From a checkpoint of a small multi-label image tagger.
Model: 1.87M parameters, activation elu, depths [3, 6, 6].
Data: trained on cartoon faces, 203450 training examples.
Rows from block 8, named by matrix and row number. Each number is 200 + 30 x the weight over the matrix's rms, rounded and kept within 0 to 999. All counts start at 0.
# bp10: pool branch pointwise conv (model.blocks.8.bp.1.0.weight, 24x192x1x1), inputs 0-191
bp10.0,245,215,249,188,200,200,200,200,200,267,200,200,177,164,200,180,200,200,263,131,200,200,245,200,154,226,161,200,200,171,200,200,200,200,240,200,238,157,200,200,200,134,134,166,200,200,135,200,200,200,200,200,200,200,242,200,200,177,200,252,200,155,200,200,297,164,226,200,200,245,247,200,200,200,308,223,182,200,160,200,200,245,200,159,200,200,200,206,200,175,255,200,177,200,200,200,200,145,200,200,200,200,200,200,137,243,200,200,117,200,220,200,200,200,200,200,200,200,223,200,164,200,200,200,211,200,200,200,187,167,200,200,200,200,200,200,200,183,200,200,139,200,200,200,200,276,200,221,167,200,200,200,257,107,200,200,200,200,200,200,200,266,251,240,200,225,250,200,171,200,200,253,200,200,236,200,200,244,289,148,151,272,150,80,200,200,183,200,136,264,182,262
bp10.1,153,270,200,200,200,200,200,200,113,269,273,293,200,200,200,255,121,200,200,200,218,200,235,294,200,200,267,219,200,111,200,266,247,178,200,200,142,200,200,139,227,200,107,200,200,200,159,263,258,154,200,200,200,200,258,200,200,200,200,200,200,200,218,224,200,200,200,253,200,200,234,255,200,255,156,200,200,247,200,250,265,234,200,200,200,200,200,200,200,200,200,257,200,200,200,121,200,200,200,200,244,200,104,171,200,251,200,200,200,200,200,200,200,212,200,200,220,200,200,200,244,200,200,200,225,200,200,200,207,200,200,200,200,119,200,200,200,200,200,200,200,212,200,200,250,200,200,200,200,200,200,200,200,136,200,172,200,169,200,215,200,200,200,200,163,200,200,164,200,200,200,200,342,147,185,200,200,200,200,200,200,200,200,200,137,200,200,200,200,200,200,200
bp10.2,245,156,153,129,200,200,265,189,200,164,200,176,200,270,200,200,241,200,200,200,200,112,174,274,361,200,200,200,225,200,200,200,200,162,286,200,200,200,200,268,200,200,200,244,94,200,200,200,189,200,200,232,200,163,200,200,200,200,167,200,221,244,200,200,200,230,200,200,200,200,200,200,200,254,200,200,200,200,200,200,200,167,200,200,200,200,200,200,200,200,200,200,200,200,200,200,200,200,200,200,200,180,200,200,200,200,200,200,200,200,200,200,200,200,200,200,200,164,200,200,200,200,200,200,200,200,200,200,200,200,200,200,200,178,200,200,229,200,200,200,222,200,200,200,200,200,200,200,200,162,157,200,200,200,200,200,200,200,200,200,232,200,200,200,200,200,200,200,285,237,200,200,183,200,200,184,200,233,169,200,229,230,200,200,200,288,200,250,256,200,200,200
bp10.3,55,200,200,262,200,302,200,200,309,200,200,200,200,210,200,200,200,217,200,200,180,200,200,200,200,200,199,200,270,200,200,200,200,200,200,200,222,264,258,157,200,200,219,167,258,200,315,200,200,200,158,200,207,200,200,200,200,200,200,225,200,161,149,200,200,172,313,200,200,200,200,200,200,200,200,200,258,200,200,200,200,151,200,200,161,200,200,200,200,200,200,200,200,200,200,200,174,200,123,200,192,242,166,200,200,200,200,219,200,200,200,200,200,200,200,167,200,241,200,200,200,200,200,200,281,200,200,200,210,200,200,241,230,144,200,245,200,200,200,200,158,200,200,200,253,200,200,200,269,241,200,200,200,145,200,200,160,188,200,200,200,200,200,200,200,221,200,187,200,200,200,232,154,200,242,200,200,260,200,244,246,200,200,200,200,200,200,247,200,200,200,200
bp10.4,194,200,200,141,200,200,265,200,200,200,200,165,200,131,200,200,200,149,200,169,200,180,177,200,271,157,200,240,200,158,275,200,260,305,176,179,308,200,252,286,282,200,136,63,200,200,200,240,200,200,200,200,200,239,200,200,183,200,200,200,200,200,200,200,200,200,200,200,200,200,200,224,200,200,200,200,200,200,200,200,200,200,200,200,200,200,200,200,200,200,200,200,200,176,200,173,189,200,200,235,200,200,200,200,200,200,200,200,200,200,214,200,200,200,200,200,200,200,200,200,200,283,200,200,162,200,200,200,200,260,200,200,200,171,253,200,249,200,200,200,237,154,200,200,139,200,200,200,200,176,200,200,188,200,200,200,200,200,178,200,259,200,200,200,200,200,200,200,200,200,222,200,200,200,200,100,200,200,184,200,170,200,200,200,229,239,200,233,200,200,157,200
bp10.5,200,251,200,159,200,200,200,200,130,200,229,285,200,152,200,215,236,105,200,246,200,200,200,200,200,260,200,200,237,295,335,200,243,246,200,200,200,200,96,231,224,200,200,156,256,125,200,262,200,200,200,200,200,173,200,200,181,200,200,200,200,200,200,162,200,200,200,200,200,200,200,200,200,200,238,200,200,200,219,200,200,200,200,200,200,200,200,200,200,200,200,200,188,200,200,200,162,200,200,253,143,168,200,200,200,200,200,200,200,240,200,200,200,200,200,200,200,200,200,200,200,200,200,200,153,200,200,200,200,200,268,162,200,200,238,200,200,200,200,200,200,200,200,158,265,252,280,200,200,200,148,264,200,200,200,200,200,200,200,200,149,180,165,200,177,200,200,200,200,200,249,200,203,200,135,182,237,200,142,200,200,188,200,234,252,200,200,144,200,224,200,200
bp10.6,151,200,161,200,200,200,200,200,200,200,163,146,200,200,134,178,200,200,200,200,200,200,254,200,255,133,200,200,200,200,280,200,200,301,200,200,200,200,130,200,200,200,200,148,119,200,200,200,200,173,200,200,200,200,200,200,200,200,200,178,200,200,200,212,158,200,200,200,200,200,200,256,200,200,245,232,200,171,200,200,200,236,154,200,200,200,200,200,200,200,200,200,160,200,200,200,200,200,200,155,200,200,189,200,200,172,200,200,200,200,153,200,200,200,221,200,200,200,200,200,139,200,174,200,200,200,200,163,200,120,153,200,200,200,200,231,200,200,122,200,200,200,200,164,200,200,200,200,200,200,200,200,200,167,200,162,200,200,200,204,200,200,200,200,200,200,248,200,258,138,200,200,376,177,146,200,200,200,200,133,147,200,200,200,268,200,200,200,200,111,143,189
bp10.7,200,178,200,200,200,200,200,200,163,200,227,200,200,297,200,200,247,200,200,155,200,200,200,200,282,307,200,282,200,144,339,200,230,261,200,220,200,200,114,200,200,200,200,183,89,200,200,200,200,200,200,200,200,200,200,200,200,200,200,200,200,213,200,200,200,200,200,200,200,200,200,200,200,200,200,200,200,200,200,200,200,200,200,200,200,200,200,200,200,200,200,200,200,200,200,200,184,200,200,200,200,200,170,200,200,200,200,200,200,181,200,200,200,200,200,200,200,188,200,200,200,269,200,200,141,200,200,200,200,248,200,200,200,200,237,200,200,200,147,200,200,174,200,200,131,200,170,160,219,200,200,200,200,200,244,200,200,200,200,200,264,200,200,200,200,200,200,200,200,170,184,200,200,200,148,134,200,136,200,200,200,174,233,200,200,248,200,255,200,171,158,200
bp10.8,281,200,175,170,200,200,285,200,160,180,185,332,200,140,200,200,279,200,200,200,170,200,255,200,200,200,200,151,200,109,230,200,166,154,289,200,182,170,179,200,200,200,200,140,359,114,200,230,200,200,238,239,200,200,200,200,200,200,200,200,200,246,200,200,200,223,200,200,200,200,200,200,200,200,200,200,200,200,200,200,200,200,200,200,200,200,200,200,200,225,200,200,145,200,200,200,200,200,200,200,200,200,200,200,211,200,200,200,200,200,200,225,200,200,200,200,200,200,200,200,200,256,200,200,200,200,200,161,200,200,200,163,200,200,200,220,225,200,200,200,200,200,200,200,168,200,237,200,200,200,147,253,200,200,200,200,200,200,200,200,245,200,200,200,200,200,200,200,200,200,223,231,200,179,200,123,200,200,200,200,200,200,200,200,200,303,200,173,234,200,168,200
bp10.9,239,302,200,233,200,200,212,200,200,172,213,159,234,200,200,200,200,126,200,200,200,228,200,200,200,117,200,200,200,73,200,200,200,200,184,200,244,200,297,256,251,200,200,163,129,200,200,200,200,183,200,200,181,200,200,200,200,200,200,147,200,200,226,200,200,200,192,171,200,200,200,156,200,200,200,173,200,200,200,200,200,200,200,168,200,129,200,170,200,200,200,200,222,200,183,200,228,200,200,200,200,200,200,200,220,200,200,200,200,200,223,200,200,235,200,215,242,200,200,200,200,245,200,200,200,200,200,158,200,126,200,200,200,200,109,220,165,200,200,255,130,265,200,200,361,263,200,200,253,200,142,239,200,186,171,200,200,200,200,200,200,200,200,237,200,200,236,200,233,227,176,200,143,186,200,200,200,230,222,200,200,219,200,200,212,288,200,200,254,200,169,200
bp10.10,200,200,241,138,200,200,200,138,200,124,150,239,236,266,239,140,200,118,200,200,145,200,200,200,200,200,200,178,200,200,74,200,200,174,334,163,200,200,200,200,235,200,200,200,200,200,200,219,200,270,253,200,246,242,200,200,289,200,200,245,200,150,259,200,235,200,200,200,200,258,153,147,262,200,159,200,200,242,200,200,200,150,200,167,200,200,166,253,200,149,254,246,200,200,145,159,133,200,288,200,157,200,200,200,200,86,287,200,200,241,163,130,200,200,265,278,189,200,200,200,138,200,200,241,200,200,200,200,154,200,200,218,200,200,152,200,200,200,142,166,162,200,308,200,200,200,260,267,200,200,156,136,257,154,200,133,200,200,200,200,290,227,200,234,200,200,200,200,200,214,200,168,118,249,181,200,154,135,200,200,200,177,200,162,200,200,200,200,149,200,155,200
bp10.11,163,147,173,167,200,166,123,234,159,239,200,200,200,200,200,152,261,252,227,163,200,141,284,200,187,200,200,301,200,168,200,260,275,200,176,200,259,200,200,200,200,200,112,134,249,235,174,172,200,200,170,200,200,167,200,200,200,200,226,172,200,200,200,200,200,200,200,200,200,200,200,246,200,200,200,243,146,124,185,200,200,200,200,207,200,229,200,200,200,200,200,200,200,200,157,200,200,200,200,200,200,200,156,200,200,200,200,200,200,200,200,200,200,200,200,200,254,200,200,200,200,200,139,200,224,150,165,200,214,83,200,145,200,227,170,255,200,200,171,275,127,200,185,200,265,223,200,200,225,200,200,200,200,200,200,237,200,171,200,225,163,218,200,200,200,200,256,200,200,190,236,278,105,219,232,200,200,200,200,200,200,200,250,226,200,173,200,200,200,269,163,151
bp10.12,200,234,200,191,200,200,200,200,157,200,197,266,200,203,176,200,256,200,200,200,200,148,241,200,274,200,200,258,200,148,155,200,185,200,274,394,154,200,141,66,146,200,200,315,200,266,200,200,179,200,200,215,200,200,200,200,200,200,200,200,200,200,200,200,200,200,200,200,200,200,200,200,200,200,227,200,200,200,200,200,200,200,200,200,200,200,200,200,200,200,200,200,167,200,200,200,200,200,200,200,200,200,157,200,200,200,200,200,200,200,200,200,170,200,200,200,200,200,233,200,200,262,200,200,173,200,200,200,152,200,200,200,200,200,248,200,233,200,182,200,231,161,200,200,182,200,200,200,200,183,200,200,200,200,200,193,200,200,200,200,218,200,200,200,200,200,233,200,226,200,221,200,200,200,165,200,200,200,218,180,215,200,200,200,236,200,200,200,200,200,151,200
bp10.13,151,272,167,200,200,200,225,194,200,200,200,137,235,217,200,200,200,168,200,234,200,200,200,171,200,160,200,228,200,200,239,200,200,305,125,287,274,175,319,61,200,200,249,200,295,200,171,230,200,200,200,245,200,200,200,200,200,200,200,200,200,255,200,200,200,200,200,200,200,200,200,226,200,200,200,200,200,200,200,200,200,200,200,200,200,200,200,200,200,200,200,200,200,200,200,200,200,200,200,200,172,200,200,200,200,200,200,200,200,200,200,200,200,200,200,200,200,179,200,200,200,284,245,200,159,200,200,200,200,240,200,200,200,200,200,200,230,200,200,200,200,200,200,200,146,200,200,178,245,200,137,200,200,200,200,200,200,200,200,200,264,200,200,248,200,200,200,200,200,200,268,200,169,227,142,200,200,95,200,200,200,141,239,240,260,200,159,200,159,200,200,200
bp10.14,293,200,200,274,200,224,200,200,200,162,252,200,200,273,200,200,366,162,200,200,173,254,274,80,118,309,200,200,179,111,169,200,155,245,200,200,200,227,71,244,155,200,316,200,185,116,200,200,200,200,200,188,200,200,200,171,200,200,200,200,200,200,200,200,200,183,200,200,200,200,200,200,200,200,200,200,200,200,200,200,200,225,200,200,200,200,200,200,200,200,200,200,200,200,200,200,200,200,200,200,200,200,200,200,200,200,200,200,200,200,200,167,200,200,200,200,200,200,200,200,200,165,158,200,200,200,200,239,200,200,200,200,200,200,162,200,168,200,200,200,200,257,200,258,247,200,179,236,200,252,200,182,200,200,200,200,200,187,200,200,171,200,200,200,200,200,200,200,200,200,200,166,200,200,246,200,200,225,168,200,200,200,200,200,242,200,200,200,200,200,167,180
bp10.15,200,200,228,200,200,182,200,200,104,248,246,265,200,200,167,200,200,200,277,285,256,200,200,200,200,200,200,200,200,200,200,200,200,175,160,168,200,200,200,157,165,177,200,140,139,252,183,93,240,200,200,200,200,220,200,138,236,200,200,200,200,200,200,200,200,200,200,200,200,200,200,200,240,155,200,185,229,200,200,200,200,200,200,181,200,200,200,235,200,200,200,200,200,200,200,200,176,261,151,200,200,200,200,200,167,200,223,200,200,200,192,181,200,200,200,200,243,200,200,200,200,162,243,200,200,200,200,200,151,200,200,200,200,200,149,200,200,200,200,200,200,200,238,200,167,200,238,200,200,175,200,200,271,200,200,200,200,200,200,200,200,200,200,247,200,179,200,200,200,200,262,200,104,253,200,200,269,263,200,200,242,253,200,200,315,188,191,200,254,200,200,231
bp10.16,225,200,200,285,200,200,200,200,200,200,200,331,200,0,200,200,292,200,176,200,181,200,245,213,237,200,200,200,200,200,200,200,234,105,224,259,200,200,200,340,200,173,200,200,211,200,200,200,200,200,200,200,200,200,200,200,200,200,200,200,200,207,200,179,200,200,200,200,200,200,200,200,200,200,200,173,200,200,200,200,200,200,200,200,231,200,200,200,200,250,222,187,200,200,200,200,200,200,200,200,226,200,200,200,200,200,200,200,200,200,200,200,200,200,200,200,200,200,200,200,168,200,200,146,200,156,157,200,200,286,200,200,200,200,200,200,200,200,200,200,200,200,257,235,140,200,200,200,200,200,200,200,183,200,162,222,200,200,177,200,200,200,200,175,200,200,133,200,233,223,200,200,144,200,200,200,200,200,200,200,200,200,200,200,200,234,200,200,200,200,161,200
bp10.17,200,200,166,193,200,200,240,200,235,200,200,158,200,200,200,200,200,200,200,200,200,169,200,200,281,86,200,181,151,200,200,200,140,200,200,200,277,186,311,200,145,200,294,200,328,274,200,212,196,200,200,200,200,200,223,200,200,200,200,200,200,200,207,200,200,200,200,200,200,200,168,200,200,200,200,200,200,200,200,200,200,186,200,200,200,200,200,200,200,200,200,200,200,200,200,200,200,200,200,200,200,200,200,200,200,200,200,183,200,200,200,200,200,200,200,200,200,171,200,200,200,200,200,200,200,200,200,200,200,200,200,200,200,200,200,200,200,162,200,200,200,263,200,200,263,200,200,200,200,200,172,200,200,200,200,200,200,200,150,200,200,200,200,200,200,200,200,200,235,200,231,234,251,234,232,200,200,215,228,200,246,250,200,200,200,200,200,200,200,200,160,146
bp10.18,264,200,149,217,230,227,182,200,231,241,200,200,200,200,200,167,86,200,200,236,200,200,166,200,200,224,200,128,200,345,287,173,137,200,200,200,160,200,200,236,200,200,200,246,199,120,200,200,200,200,200,200,200,200,200,200,200,200,200,162,200,200,200,200,200,200,188,150,200,200,200,200,200,200,200,200,200,200,200,200,200,200,200,200,200,135,200,139,200,219,200,200,200,200,161,200,200,200,200,200,200,200,200,200,200,200,200,200,200,200,200,200,142,200,200,200,200,200,161,200,200,128,200,200,166,200,200,252,200,351,241,185,166,200,136,200,171,188,151,200,200,200,249,247,122,200,259,219,200,200,200,245,200,142,200,260,200,200,200,200,200,183,200,177,200,200,200,200,200,200,200,230,200,200,243,200,200,200,200,177,231,200,200,200,229,200,200,200,200,256,184,200
bp10.19,112,275,200,266,200,200,158,200,168,217,180,200,200,183,200,200,200,200,200,200,160,250,254,200,147,200,200,267,200,340,96,200,293,354,167,151,200,222,121,200,278,200,172,149,200,200,236,200,208,200,189,200,200,200,200,200,200,200,200,171,180,200,200,200,200,200,200,263,200,200,225,252,200,200,200,200,200,200,200,200,200,256,200,200,234,234,200,173,200,219,200,200,219,200,200,200,200,200,200,200,218,200,200,200,200,200,200,200,200,200,200,200,175,200,200,200,200,230,200,200,200,117,200,200,200,200,200,200,200,248,179,200,200,200,126,200,158,200,200,200,200,249,200,254,200,191,200,200,151,200,200,122,200,200,174,200,200,200,200,200,158,200,200,200,200,200,169,200,200,200,95,170,200,226,169,200,162,170,231,200,161,200,200,200,200,200,200,200,200,200,200,200
bp10.20,94,200,172,200,200,240,200,200,151,200,200,211,200,200,200,200,200,200,200,279,200,200,246,200,200,153,200,228,200,321,262,200,260,239,200,200,153,200,200,200,200,200,200,294,335,254,269,200,145,200,200,200,200,200,200,225,200,200,200,200,200,231,200,200,200,229,200,200,200,200,200,200,200,239,200,200,200,180,200,200,200,200,200,200,200,200,200,200,200,200,200,200,200,200,200,200,200,200,200,200,200,200,200,200,200,200,200,200,200,181,200,200,200,200,200,200,200,200,200,200,200,200,200,200,200,167,200,200,200,200,224,162,200,200,200,228,200,200,200,200,200,200,200,200,154,209,230,200,200,200,191,283,200,200,200,200,200,177,200,200,200,167,200,155,200,200,200,200,200,200,200,174,200,200,126,200,200,161,253,165,143,200,221,200,200,200,200,251,244,200,159,200
bp10.21,200,53,200,238,200,200,159,200,256,235,232,110,200,349,200,145,115,200,200,200,200,342,81,152,200,311,200,217,174,218,111,200,228,200,173,262,216,249,200,200,200,200,260,192,200,268,200,200,200,200,200,200,200,170,200,200,200,200,200,188,200,200,200,200,200,200,200,200,200,200,229,200,200,200,200,149,168,200,200,200,200,200,200,200,200,200,200,186,200,200,200,200,200,200,175,200,200,200,236,200,249,200,200,200,200,200,200,200,200,200,200,200,200,200,200,200,200,200,172,200,200,200,200,172,200,200,200,200,200,258,200,200,200,200,156,200,200,200,200,200,200,200,200,200,200,200,200,200,200,216,211,163,166,200,200,200,200,200,200,200,200,200,200,170,200,200,200,200,200,219,175,160,200,200,200,251,200,200,200,200,200,200,200,200,117,241,200,200,200,200,200,200
bp10.22,200,267,181,270,200,200,200,200,200,200,185,249,200,240,200,200,228,200,200,200,200,200,253,242,184,213,200,256,200,200,200,200,200,200,265,84,88,200,161,0,129,177,239,446,195,274,200,161,200,200,200,200,200,200,200,200,200,186,200,147,200,200,200,200,200,200,200,200,200,200,200,200,200,200,200,200,200,200,200,200,227,225,200,200,226,200,200,184,200,243,200,200,200,220,200,200,200,188,200,200,239,200,200,200,200,200,200,200,200,200,200,200,173,200,200,200,200,200,200,200,200,176,155,188,233,200,200,200,200,200,200,200,200,200,144,200,177,200,200,200,183,254,200,200,237,200,200,200,200,200,200,152,200,200,167,235,200,200,200,200,140,200,200,200,200,215,200,200,200,200,118,200,200,200,150,200,176,175,253,200,238,200,200,200,142,200,200,200,200,200,200,200
bp10.23,208,169,200,122,200,170,119,158,157,235,200,200,200,200,200,148,200,132,200,272,200,200,148,200,200,200,200,200,202,237,200,265,200,200,164,255,200,142,200,200,200,200,200,226,200,233,200,316,200,181,270,245,168,200,200,239,200,200,200,179,200,200,200,200,200,245,200,200,200,200,200,238,200,200,200,200,200,200,258,200,200,200,200,200,200,243,200,200,142,200,200,267,200,200,200,200,200,270,200,260,150,200,200,200,200,200,200,200,171,200,220,200,200,200,200,200,200,200,131,177,200,200,238,173,200,159,200,200,200,175,200,200,200,165,200,200,200,200,200,200,200,200,200,200,225,200,246,200,200,232,200,206,153,200,200,159,151,168,200,200,200,164,200,175,175,200,200,200,200,171,269,200,156,267,296,200,169,304,200,200,266,220,200,200,200,172,200,200,261,155,200,139